Weights of a small image embedding model.
Training: 17400 steps, held-out accuracy 86%.
Data: trained on flat shapes of many kinds, plain or patterned, on busy backdrops, 97500 training examples.
Rows from block 6 of a small image embedding model, named by matrix and row number. Rows with one number belong to one neuron. Each number is 500 + 25 x the weight over its row's rms, rounded and kept within 0 to 999. All counts start at 0. Numbers have three digits each. After the name is the row's rms in percent of the matrix's.
After each neuron's rows are labels from the 100 images, of 14848, where the neuron reaches its highest value: "strongest on" is what is common among them; "place" is the part of the image that holds the peak. Only what is clearly more common there than usual is listed. The data: flat shapes of many kinds, plain or patterned, on busy backdrops. In brackets: how many of the 100, against the usual share in percent.
# fc1: MLP up (model.blocks.6.mlp.fc1.weight, 576x192), inputs 64-127
# fc2: MLP down (model.blocks.6.mlp.fc2.weight, 192x576, transposed), outputs 64-127

fc1.371 098:523502487483512509495458483528547504518496499509524447508503476496483534486473535458466495526469525555521531490496509526507502496483457492481507504496485474481483497487508498505472505485526534
fc2.371 114:496490516479486495478490487493477492491482477508501459472481500493445506493496470519503490472505500536525511508519503463531481531492506481500490448480541500530527518459506488455413510526503528
strongest on: count: two (92 vs 20.5)
place: centre (52 vs 25)

fc1.62 100:510521498475537478491450475530538490523489510491516468496481468519474514458482513481484495517438512572518539495497488525516517484495461488483500520505474503489479474477499509520455536490529526
fc2.62 089:512485504459460500479503487513476493498494505489489486466508495502476499511522469501521475475473507521540480508519509451526483516489517483505450446481542500517522521492499476462413491527472497
strongest on: count: two (86 vs 20.5)
place: centre (53 vs 25)

fc1.61 084:539517524486523480521452469539541515498475472504509468525514458504509528497510534473495501504458525538519529497499501529504490490474484492497519528524500511498455503481509503529476506463528520
fc2.61 080:503495498484474481495516496522491520484489488515448476472481488499548493489453500539556483487471495499494483515502521446515493526500526531500483503477543508505541485470489507443488448515478517
strongest on: count: two (54 vs 20.5)
place: centre (54 vs 25)

fc1.344 112:487527510481505480493480472500527456495503475474502514465486486534494484456529501498494495518432499572527512481483473502499503500486517511502488521515479502458494504451497530530448563482516539
fc2.344 097:535468497495559503533523498479481499510515481417532516458513497502468476521525518488522492523395527532499506490475479484499524529500485498511515447494478475520497511535474508498511486494478471
strongest on: count: two (66 vs 20.5)
place: top centre (33 vs 12.5)

fc1.336 084:539506541502504471508485475517523521499494497484520524507465470517509461470542530446462527530465495522500482497494467538500510458472498475502517513517468513494453508509493524536551521481506459
fc2.336 087:482490511539463505508546508490508489487475511525454508510475504479510472475466510471544508493443514473463553529498510525522547519497486559525502513490510503453561497481550478482552482516478513
strongest on: count: five (70 vs 18.1)
place: middle left (30 vs 12.5)

fc1.192 084:538465519459528482489464477547531524559494495461522492509506480509476526494506530459473509517484506528508493483500511521500468486476486471482495503500492509510479473508519498538444521472519529
fc2.192 064:465458505495480495495518465498442496460489488532490496495516474484479532501485467478505508448524469519506504515490493508464498502505535526493443481517523533523531486503486508479396508519495564
strongest on: count: one (75 vs 20.4)
place: centre (52 vs 25)

fc1.186 101:525495519511474479478502482520524524503523492467526541509467467519525469464528523466474516532475509511505482485488472528499515466487514468491501512515459502497466486522493512553535528485520477
fc2.186 093:501504511559504504514533490498489479463485496497435541481508482481502483498490507494534527493497496468477533533477476517516576525488528548496516506513494495465554506489490504479574517522482500
strongest on: count: five (84 vs 18.1)
place: middle left (33 vs 12.5)

fc1.551 168:511501498482498510503473501587504503480523524479496514495496499512476482495563501491463515493497525511480493473500482503485492451506531446509497488508500489493470536502494529548488540461550485
fc2.551 240:541511505451491493461489493535534557547539519503535472518511491498507525503504529466456510556511502506538515485493524524531508492470448481470481509506478505528494463540496512500521496505522507
strongest on: count: five (99 vs 18.1); orange shape (51 vs 22.3)
place: middle right (31 vs 12.5)

fc1.286 090:531498502475506492480473477538535521556496504500532493522499479496492513471478527458469504523479520528516508477504496540503502467475463502472515522502465505503478457501512518495480508482537516
fc2.286 084:501501503508500517496532489478483466462497488508514483450500470521512513536509474504534494464534478463519470500504533465487454527490545503490466500492581508527521518496483490493444506517481520
strongest on: count: two (50 vs 20.5); count: one (44 vs 20.4)
place: centre (59 vs 25)

fc1.339 088:529527530486501487509456457529518513515467497517527470513517464501500529515465532453468509513464506553514528487490485526501495488474488499503511503505499492486459504500511500507480496470522499
fc2.339 100:493472514474474498535508484502474495487501483505472507488487498485492494481481468524584501482497507535512533521508512478552511526485485525500489466492524521530547474469528471422459490514507539
strongest on: count: two (93 vs 20.5)
place: centre (65 vs 25)

fc1.21 105:513517488458538508488471488522541488527480509469521480482491508516473512468508520486499494516441523558516527485473481514510503493487495490491483503508483485479492498460470514536449557491532540
fc2.21 097:516464510486532492505495477463519507485497492473520493500499502475451498500497484495484487490435527573503537490433473517492489530512506489475486448479471474519499516486492498511395506522484521
strongest on: count: five (90 vs 18.1); green shape (50 vs 22.6); cross (32 vs 14); flower (31 vs 13.5)
place: middle left (33 vs 12.5); top left (30 vs 6.2)

fc1.540 084:529502516501510486484472489551519549538503495485534546513493466497530484469526527444487509541482501523523504481490482535490517466465495480483532508494457508506468483508499509523526519489520481
fc2.540 075:492478512556503475509536496454505492480476488497510473538465494461483484478458528470518497480512508481461538518499508545487557520500508551527505521509495508478552477491495483500540512503473509
strongest on: count: five (76 vs 18.1)
place: middle left (32 vs 12.5)

fc1.541 084:506487520505518478504504442492494472506517461469537490472455477514484466452541492484497530507430494548517523493508493493513508487491504504477500484545480522502510461486528513483510548479522526
fc2.541 096:518476476524444502498539509488494522483524498503494520517527507504515519549542490481513494486440508471491459489515521483460486506488510497478545504498509470531480545548526458484558528517496490
strongest on: count: two (56 vs 20.5)
place: top centre (31 vs 12.5)